A small image classifier, trained from scratch.
Model: 2.93M parameters, 40-pixel images, arch preact_resnet, norm groupnorm, depths [4, 4, 4, 4].
Training: soap at rate 0.0032, 15300 steps, batches of 64.
Rows from block 6 of a small image classifier, named by matrix and row number. Rows with one number belong to one channel. Each number is 50 + 10 x the weight over its row's rms, rounded and kept within 0 to 99. All counts start at 0.
Before each channel's rows are labels from the 100 images, of 14976, where the channel reaches its highest value: "top examples" is what is common among them. Only what is clearly more common there than usual is listed. The data: histories of elementary cellular automata, time running down. In brackets: how many of the 100.
# convs0: first 3x3 conv (model.blocks.6.convs.0.weight, 64x64x3x3, standardized in use, each kernel summed), inputs 0-63
# convs1: second 3x3 conv (model.blocks.6.convs.1.weight, 64x64x3x3, standardized in use, transposed, each kernel summed), outputs 0-63

top examples: 100 turns on (91); 011 turns on (84); 110 turns on (83)
convs0.48:65 45 37 58 33 43 52 47 43 55 49 77 50 44 43 45 39 58 51 39 43 61 51 48 49 67 47 60 50 45 58 63 57 44 49 54 64 21 52 58 49 52 52 49 53 65 59 71 47 52 48 49 62 30 40 41 54 54 36 58 51 31 54 38
convs1.48:50 50 35 41 47 55 30 51 48 73 62 40 62 61 67 53 52 67 54 51 56 30 57 56 41 32 40 43 48 53 35 37 39 38 47 56 52 44 64 49 49 51 54 43 50 39 45 48 37 53 58 57 35 45 49 46 57 66 49 41 36 58 36 67

top examples: 111 turns on (100); 110 turns on (100); 011 turns on (100)
convs0.12:37 52 41 57 54 39 37 74 52 31 44 39 42 60 50 54 53 48 37 58 55 42 46 72 49 55 56 56 46 54 60 59 44 38 68 47 63 49 59 34 70 45 42 59 56 53 63 58 44 43 59 49 67 44 41 26 51 41 51 45 40 51 42 54
convs1.12:42 58 52 62 49 53 39 50 60 42 38 50 47 59 39 59 70 38 23 37 61 66 54 67 49 45 47 50 50 49 36 44 54 24 67 55 57 49 44 44 49 50 39 46 46 51 61 55 34 57 45 46 43 50 73 36 39 39 45 49 45 38 53 41

top examples: large cells (65)
convs0.47:54 47 34 62 56 57 49 51 65 51 73 59 34 55 46 53 54 43 46 43 37 51 50 37 52 33 51 60 40 54 64 54 44 49 51 42 47 53 47 61 52 48 39 30 35 42 34 67 70 57 50 59 62 28 50 53 58 44 51 50 61 48 73 57
convs1.47:35 64 45 49 55 23 42 41 58 58 38 44 43 41 42 39 47 40 53 71 50 52 52 61 56 42 55 37 47 49 37 57 50 48 51 35 55 54 56 44 35 42 56 29 39 40 48 35 40 32 60 44 41 51 44 53 48 41 62 34 33 59 59 56

top examples: 111 turns on (98)
convs0.19:51 57 48 72 43 36 51 53 56 31 57 47 67 60 52 52 55 40 54 51 39 44 56 56 25 65 50 39 40 52 59 56 49 53 46 46 38 60 58 54 49 44 55 57 61 25 41 42 58 62 67 44 53 38 55 47 59 49 42 47 60 29 34 65
convs1.19:45 57 73 53 43 57 51 45 33 40 49 68 64 37 53 55 47 46 63 41 43 52 43 52 58 51 59 70 49 39 54 41 75 38 51 55 35 58 63 32 37 57 48 40 44 43 48 61 47 37 35 42 59 37 53 57 56 53 45 54 36 51 67 55

top examples: rule: rule 8 (26)
convs0.28:39 28 55 57 59 53 46 52 50 51 44 54 39 50 39 49 65 53 35 52 54 34 40 66 49 53 48 63 61 48 59 29 60 45 51 52 55 46 49 44 47 58 63 46 42 34 40 51 50 50 53 48 63 62 29 69 61 60 48 63 70 61 47 30
convs1.28:43 56 52 49 59 53 48 34 51 45 58 46 55 39 46 51 64 55 32 58 39 38 50 61 37 57 42 51 54 40 67 47 50 52 50 46 44 38 36 20 64 57 24 48 53 44 39 47 67 44 59 48 53 71 32 44 48 55 49 53 55 60 47 38

top examples: 011 turns on (96); 101 turns on (81); 111 turns on (79)
convs0.16:46 55 48 58 52 36 54 41 56 44 42 55 40 31 45 63 67 39 69 54 41 58 60 40 33 64 65 42 56 52 58 50 50 65 45 56 49 51 50 61 64 50 31 60 47 43 58 49 56 49 44 32 33 57 70 39 62 58 48 48 65 39 38 48
convs1.16:46 50 39 58 54 65 66 48 59 44 66 46 41 57 44 42 47 47 50 54 60 73 73 73 56 45 64 53 57 51 52 46 50 46 39 37 69 50 39 45 53 38 55 67 46 32 63 44 48 48 39 48 46 43 38 29 41 51 53 52 62 39 52 54

top examples: 001 turns on (100); 100 turns on (82); 111 turns on (76)
convs0.6:41 53 48 50 38 52 54 55 54 37 72 38 40 59 38 35 53 73 50 50 64 66 74 60 44 55 40 69 43 41 47 40 50 43 30 51 46 56 51 44 49 51 51 46 70 51 58 34 48 47 59 62 46 36 58 44 64 42 55 56 47 54 40 53
convs1.6:36 52 46 34 52 58 41 33 35 50 43 56 62 27 49 26 41 46 61 43 59 46 34 46 52 50 30 44 48 50 43 37 45 39 63 47 56 40 41 54 53 40 51 42 55 49 53 36 69 53 62 62 55 54 52 26 46 39 45 39 50 41 44 44

top examples: 100 turns on (100); 011 turns on (89); 110 turns on (79); 111 turns on (77)
convs0.27:53 42 54 64 64 45 72 45 35 37 31 37 40 46 51 50 69 53 52 53 51 35 56 59 46 63 45 47 66 47 33 57 54 53 24 55 65 55 37 63 49 59 45 65 66 39 47 45 47 50 49 58 52 54 47 37 55 56 62 55 52 38 51 48
convs1.27:54 45 47 43 63 60 47 57 35 60 61 47 58 52 21 39 42 47 51 46 44 54 36 59 45 63 40 53 48 60 44 40 49 36 45 43 41 51 46 49 71 46 44 51 49 46 54 54 55 27 29 30 38 39 53 32 52 30 46 50 39 51 57 47

top examples: 111 turns on (89)
convs0.3:79 55 58 40 51 42 57 63 63 55 43 35 68 46 63 68 62 42 34 34 48 60 46 51 45 48 68 53 62 57 47 42 37 61 51 46 58 32 33 51 47 45 48 65 52 49 41 57 53 58 38 49 42 52 52 48 62 41 59 42 42 51 42 35
convs1.3:52 37 52 73 52 50 70 69 53 52 64 34 45 43 44 47 43 41 61 64 50 55 61 62 53 38 58 62 33 42 49 44 45 61 43 60 55 63 46 46 38 78 42 50 54 67 33 50 43 47 46 60 43 58 57 40 54 39 53 51 53 41 49 62

top examples: 111 turns on (92)
convs0.50:45 56 64 66 53 54 56 56 42 54 43 49 52 66 41 47 38 48 58 48 60 52 38 47 34 31 36 42 46 45 42 42 64 46 69 65 46 60 43 29 39 59 40 34 55 63 47 36 48 44 41 61 67 61 65 58 49 37 60 54 59 44 63 48
convs1.50:56 35 34 50 46 44 51 66 71 44 58 47 44 33 47 64 52 52 42 42 37 44 47 38 59 64 43 70 61 39 57 59 55 66 48 54 53 51 31 70 37 61 52 51 35 54 46 42 40 59 61 42 43 46 47 56 63 47 44 34 58 58 40 54

top examples: 111 turns on (96); 011 turns on (78)
convs0.49:43 37 39 72 72 61 53 75 58 42 42 31 35 50 51 27 48 45 60 67 52 33 53 48 66 48 57 51 54 41 50 66 38 51 45 51 51 41 49 49 42 44 56 54 56 31 43 51 47 39 42 56 48 47 54 54 59 55 57 45 58 67 46 50
convs1.49:53 55 41 39 62 59 49 41 68 51 58 53 47 59 65 52 69 41 64 49 41 61 58 60 52 63 51 56 59 30 61 68 42 46 44 68 52 59 64 46 40 53 60 56 53 68 38 59 27 39 51 53 39 51 55 48 57 54 40 52 47 66 35 47

top examples: 011 turns on (100); 101 turns on (82); 111 turns on (78)
convs0.17:63 52 33 65 50 49 40 47 64 53 49 63 33 58 38 34 44 53 39 48 50 54 38 50 36 49 52 36 53 54 55 47 57 61 53 62 58 56 57 45 65 40 57 52 38 41 38 51 67 34 40 54 48 60 79 53 55 37 43 70 53 53 41 56
convs1.17:43 62 37 40 45 48 58 40 43 56 22 39 58 59 50 50 44 54 46 39 49 24 64 48 56 50 67 38 55 53 46 33 42 32 41 40 52 32 39 43 55 60 44 61 46 52 40 25 37 47 38 45 45 44 51 58 48 54 50 42 54 41 45 44

top examples: 100 turns on (100); 011 turns on (96); 111 turns on (81); 110 turns on (80)
convs0.7:54 49 54 51 43 53 56 51 66 48 75 55 51 40 47 61 49 46 54 61 54 53 25 67 38 61 54 50 61 56 42 24 41 44 35 45 58 47 41 56 48 54 60 40 37 56 69 52 60 42 28 66 54 53 44 38 58 45 41 46 50 61 42 57
convs1.7:64 44 48 51 47 60 43 47 53 33 46 32 54 46 48 40 50 47 42 33 56 51 58 44 54 25 43 30 54 47 47 47 46 37 32 51 30 49 47 53 39 46 39 56 48 47 34 65 34 47 64 61 72 43 63 46 40 53 53 50 49 36 37 53

top examples: 011 turns on (97); 111 turns on (76)
convs0.59:48 84 42 37 40 45 39 49 49 39 32 51 73 42 63 50 63 35 58 49 45 46 51 47 53 56 50 36 39 49 65 50 52 49 45 60 60 57 55 50 60 43 67 43 55 54 45 61 58 53 40 39 56 45 49 53 62 60 54 44 30 37 42 64
convs1.59:58 42 47 42 64 45 66 43 62 71 58 50 45 66 60 48 43 38 40 43 61 42 52 54 57 29 59 55 49 57 52 52 63 66 66 69 47 44 52 62 39 47 52 47 53 73 56 54 26 62 59 62 51 59 52 45 51 42 47 54 60 65 51 58

top examples: 101 turns on (89)
convs0.2:47 40 63 60 46 56 25 59 43 46 55 67 62 48 49 52 52 57 42 56 37 60 45 58 35 48 44 38 54 61 47 37 53 53 44 50 41 45 74 55 20 56 40 43 54 62 61 48 49 55 35 54 47 50 44 47 67 64 46 45 52 47 63 68
convs1.2:48 39 51 45 42 53 46 61 45 51 46 36 45 64 50 50 50 35 43 35 45 48 45 45 49 41 47 41 47 31 40 42 40 38 42 49 38 33 35 50 35 34 26 35 55 45 28 49 52 40 46 36 49 62 43 39 52 43 55 42 40 34 41 68

top examples: 100 turns on (92); 011 turns on (91); 111 turns on (90)
convs0.46:53 55 53 53 56 63 46 42 55 41 60 59 59 45 52 41 58 60 47 58 62 39 43 40 56 53 35 36 32 53 44 35 56 57 46 53 46 59 71 46 40 32 46 65 42 81 45 41 64 60 43 42 52 43 52 43 73 66 50 53 41 44 44 43
convs1.46:53 81 62 47 60 54 28 52 63 46 51 56 44 34 63 61 38 31 59 57 52 44 47 44 52 66 46 53 48 55 63 42 66 60 42 63 61 53 59 50 54 50 58 45 48 40 57 57 54 52 53 59 38 65 56 35 44 56 51 44 69 40 35 53

top examples: 011 turns on (99)
convs0.11:44 70 44 32 56 48 61 56 48 40 45 62 47 52 51 68 54 31 53 51 45 58 46 63 39 75 58 33 42 52 60 49 45 54 58 62 43 51 33 51 45 58 53 52 61 63 50 49 59 63 46 49 58 51 48 39 41 49 39 51 50 18 37 53
convs1.11:68 41 37 47 50 39 35 61 48 41 54 27 52 63 32 44 45 55 49 52 52 35 47 45 55 29 44 24 55 50 38 31 51 46 51 64 38 38 45 56 26 49 38 49 43 40 49 44 42 45 44 57 41 38 48 52 56 50 56 48 60 51 56 45

top examples: 011 turns on (92); 111 turns on (90); 110 turns on (78)
convs0.26:55 48 48 52 48 42 42 60 48 59 37 51 61 47 40 52 44 57 46 52 63 32 52 45 67 44 48 66 65 58 64 64 56 56 53 69 38 42 56 32 59 52 31 41 52 36 61 39 68 56 40 67 43 45 47 50 36 62 36 60 46 46 37 44
convs1.26:36 51 40 45 47 50 56 52 54 46 48 54 36 58 45 72 45 69 48 51 43 63 41 54 56 60 47 43 43 65 51 47 37 66 41 45 51 49 49 73 39 45 53 39 59 61 58 68 53 49 78 46 50 71 59 43 34 45 47 50 46 70 43 55

top examples: 111 turns on (92); 110 turns on (85); 011 turns on (83); 101 turns on (75)
convs0.8:57 50 58 49 43 56 32 55 43 40 37 45 43 53 46 82 41 46 53 59 44 52 57 57 45 50 38 44 44 41 52 34 45 38 37 49 43 48 66 51 63 53 42 76 60 54 45 57 62 44 50 55 58 50 43 56 57 74 50 29 64 53 53 39
convs1.8:54 57 46 24 58 55 59 42 50 40 41 48 47 51 62 45 51 36 49 53 49 48 55 29 43 52 40 42 49 64 63 51 48 65 38 49 50 75 71 63 55 48 45 52 54 49 48 43 39 39 30 61 50 45 35 67 32 56 41 48 43 42 60 44

top examples: 101 turns on (82); 011 turns on (77)
convs0.15:35 46 60 56 49 47 53 69 59 37 47 59 53 34 35 61 58 68 61 48 48 70 35 61 42 21 57 53 44 42 46 53 63 58 31 49 60 47 55 46 53 48 49 37 58 44 52 54 41 42 43 50 63 46 49 62 67 41 54 56 51 51 32 47
convs1.15:57 57 62 55 36 50 54 76 57 52 53 53 52 48 37 57 64 41 50 49 39 38 53 55 54 35 54 47 39 58 33 66 53 56 24 45 59 48 69 59 56 33 45 46 60 36 40 45 57 47 62 48 46 75 50 59 61 46 53 60 44 45 47 41

top examples: 101 turns on (98)
convs0.40:60 57 69 50 52 62 36 40 59 43 32 54 31 41 60 50 66 41 45 43 39 64 60 57 46 55 51 50 41 36 73 49 55 39 64 43 52 39 63 47 38 62 46 49 48 71 45 61 60 46 38 46 40 52 52 42 40 64 37 47 62 49 50 42
convs1.40:46 28 59 58 52 30 59 51 43 51 57 39 54 60 55 62 49 39 55 37 55 62 45 27 36 39 58 28 37 50 48 54 43 48 48 50 68 57 42 49 45 49 45 39 50 53 57 50 67 55 60 57 51 35 46 72 51 54 47 49 58 49 64 29

top examples: 110 turns on (98)
convs0.36:62 68 58 56 16 61 47 51 57 32 52 48 63 55 49 59 49 64 61 47 36 50 47 48 36 53 38 41 59 53 53 58 62 46 45 59 60 29 44 64 57 49 50 44 39 40 44 48 38 55 72 34 49 42 39 50 48 57 53 51 54 60 44 57
convs1.36:30 42 51 51 39 53 49 48 38 43 58 52 59 71 48 45 52 37 33 52 47 47 37 59 55 44 34 47 32 52 40 51 39 45 44 61 43 36 46 64 57 40 53 41 73 40 40 59 60 50 48 53 43 73 59 46 32 52 46 69 48 55 61 46

top examples: 110 turns on (89)
convs0.30:60 66 51 66 50 52 47 52 63 52 44 60 61 38 44 56 39 54 58 37 58 37 50 46 54 41 42 59 57 52 74 59 70 67 41 51 48 40 47 34 56 50 59 43 47 36 49 65 41 68 31 40 38 44 56 39 52 50 57 41 39 48 32 51
convs1.30:49 56 36 60 57 66 66 53 49 38 40 51 60 47 54 41 68 52 55 53 57 53 45 63 50 70 39 41 47 46 46 58 54 58 56 28 50 53 62 61 52 64 51 67 53 59 55 27 52 38 58 60 54 59 50 77 44 68 54 63 57 54 49 49

top examples: 101 turns on (91); rule: rule 32 (25)
convs0.37:53 56 28 61 50 35 47 41 46 44 44 58 47 51 52 43 52 56 34 46 50 46 48 37 43 59 55 55 62 55 53 41 44 56 47 47 55 58 37 66 43 50 26 56 36 71 45 38 55 79 62 44 62 51 46 53 67 59 47 50 69 51 62 61
convs1.37:55 53 57 33 38 49 40 47 45 71 67 57 43 60 60 48 33 60 54 52 54 45 61 61 45 37 62 55 66 59 47 43 70 41 48 55 43 44 47 34 45 69 41 65 43 39 62 50 51 44 36 61 59 64 37 44 48 37 40 60 59 55 58 53

top examples: large cells (68)
convs0.62:46 54 48 61 49 59 48 66 54 45 46 44 49 44 65 40 55 42 55 51 58 56 31 49 30 55 60 40 66 45 71 43 54 40 55 47 59 39 61 44 55 51 67 66 45 50 60 43 49 50 27 54 47 39 55 49 35 36 28 61 70 48 59 51
convs1.62:49 51 36 44 40 61 57 49 49 56 61 54 29 45 58 40 37 51 41 47 45 63 49 62 29 45 55 49 40 31 53 57 34 44 46 59 32 49 38 38 37 43 39 49 62 58 50 54 50 68 50 54 60 36 50 44 58 78 54 31 47 51 58 49

top examples: 101 turns on (100)
convs0.14:49 62 57 78 57 30 50 56 70 55 44 53 62 37 52 57 58 59 39 54 24 65 50 56 52 49 50 47 55 52 53 49 49 53 47 39 54 51 41 54 45 50 43 45 57 50 49 55 44 58 37 36 80 38 53 35 44 42 40 32 51 42 45 44
convs1.14:47 45 48 48 41 53 52 55 66 55 68 55 51 49 76 57 55 63 56 44 42 59 45 71 50 38 53 59 70 53 55 54 67 56 48 72 45 59 53 43 45 49 39 39 46 33 53 47 40 57 23 56 54 49 35 62 61 54 50 37 44 42 58 48

top examples: sparse start (66)
convs0.35:38 45 49 59 57 44 37 58 33 44 60 47 48 52 50 55 66 37 52 44 60 71 44 55 60 56 46 40 45 53 70 40 68 44 47 57 71 44 45 56 47 42 67 58 30 49 38 38 31 56 56 50 45 52 59 55 43 55 58 58 63 53 28 43
convs1.35:44 57 47 62 45 50 44 44 51 38 48 55 47 38 53 40 49 27 54 36 44 37 53 56 25 55 53 46 52 30 35 54 45 46 64 48 44 50 44 40 59 44 48 43 60 68 40 56 78 65 46 54 43 50 46 58 38 60 64 50 67 41 58 56

top examples: 011 turns on (99)
convs0.41:43 38 25 60 62 47 42 60 60 44 46 40 38 49 52 45 48 39 42 71 41 50 56 42 52 48 41 49 62 63 69 39 34 45 49 71 51 60 48 49 48 63 44 55 48 51 42 53 52 59 74 54 45 61 49 29 47 58 58 37 65 58 54 53
convs1.41:64 73 48 53 64 60 31 44 52 42 36 55 39 35 39 31 56 52 54 51 51 62 39 26 50 29 51 37 58 46 50 47 62 33 61 66 50 50 60 36 41 70 53 55 44 45 48 58 56 52 62 49 50 55 53 41 41 55 49 56 53 51 44 44

top examples: 100 turns on (81); 111 turns on (78)
convs0.31:47 47 51 52 52 52 46 58 58 65 48 40 48 63 37 36 47 47 49 35 43 70 35 64 51 55 44 47 61 45 54 59 43 56 73 32 44 36 54 38 48 58 54 57 44 44 52 42 61 48 66 60 43 55 56 82 61 44 39 47 51 48 47 29
convs1.31:42 41 53 29 45 46 54 49 32 39 55 52 53 37 46 42 49 51 64 51 44 31 58 35 34 53 52 59 51 64 58 63 56 33 23 33 45 43 36 42 58 46 48 62 41 56 52 44 62 34 42 61 40 40 59 46 40 53 51 50 56 50 40 36

top examples: 111 turns on (86); 110 turns on (82); large cells (66)
convs0.5:39 25 53 75 49 76 50 63 61 46 54 51 50 58 51 53 45 65 63 33 71 62 45 46 50 48 38 53 39 46 35 46 47 43 43 57 57 49 53 39 54 53 67 44 32 52 49 46 46 47 51 39 48 40 48 46 68 38 49 53 50 44 66 50
convs1.5:74 47 57 64 57 53 50 57 65 65 55 59 52 47 42 61 63 41 54 32 46 42 54 42 51 49 45 55 55 60 44 43 38 54 70 59 53 52 48 48 64 55 51 54 66 48 54 39 48 42 57 69 58 64 58 69 71 76 57 55 42 45 49 45

top examples: 011 turns on (94); 100 turns on (88); 111 turns on (87)
convs0.23:40 38 65 46 42 54 41 54 70 43 42 63 47 38 48 44 67 57 37 51 41 43 50 53 53 58 50 34 49 80 43 61 69 60 60 54 44 53 38 49 33 60 61 37 50 44 61 56 63 43 37 65 57 46 44 54 51 53 48 37 51 37 43 39
convs1.23:54 46 51 49 41 35 56 56 48 55 70 41 50 37 57 69 55 70 49 53 23 38 36 43 52 36 53 54 51 51 38 56 59 36 49 69 41 55 43 52 56 65 48 32 32 30 53 51 50 56 56 52 54 46 48 56 49 47 46 41 52 49 46 28

top examples: 111 turns on (94)
convs0.20:38 52 45 50 55 50 48 38 63 49 65 42 41 41 48 67 74 45 65 49 33 38 53 44 51 50 56 54 59 55 53 54 46 59 37 60 41 51 35 47 70 50 57 45 38 45 54 36 71 51 45 34 41 61 71 27 53 52 49 52 57 49 46 62
convs1.20:41 50 50 50 50 43 46 24 32 43 46 52 51 50 29 37 38 50 31 45 52 51 41 47 64 55 52 43 57 56 55 47 47 41 51 28 60 43 59 45 43 65 46 53 46 40 64 55 48 35 42 22 63 44 42 30 54 39 52 49 49 37 50 42

top examples: 111 turns on (96); 011 turns on (84)
convs0.55:59 61 41 66 52 41 47 68 62 53 48 44 48 60 70 48 45 60 66 67 45 42 56 42 44 58 37 46 30 51 40 34 47 40 48 53 36 52 44 37 46 43 44 36 50 53 59 43 60 46 54 42 56 42 44 60 45 56 61 37 45 71 34 69
convs1.55:51 50 57 60 71 65 61 61 75 49 43 55 38 53 44 51 44 56 56 69 60 57 63 57 75 61 61 61 62 40 54 65 53 58 57 46 67 51 44 42 57 44 54 49 46 43 53 60 56 60 54 57 41 40 53 47 60 67 62 41 60 51 56 63

top examples: 110 turns on (80); rule: rule 69 (25)
convs0.43:71 49 56 54 55 63 41 43 41 54 51 48 46 26 48 61 64 52 62 48 53 43 42 46 52 41 52 55 44 59 50 40 60 75 59 54 46 69 64 57 37 37 35 31 62 50 51 45 51 58 48 41 53 40 34 47 67 62 35 50 51 54 46 37
convs1.43:35 41 59 67 64 44 59 61 51 57 47 32 44 56 43 50 59 58 41 66 50 55 42 68 47 56 51 63 60 60 54 61 58 87 47 51 47 48 53 59 52 39 58 41 44 44 58 62 51 45 47 50 36 66 61 59 51 66 46 63 58 49 47 56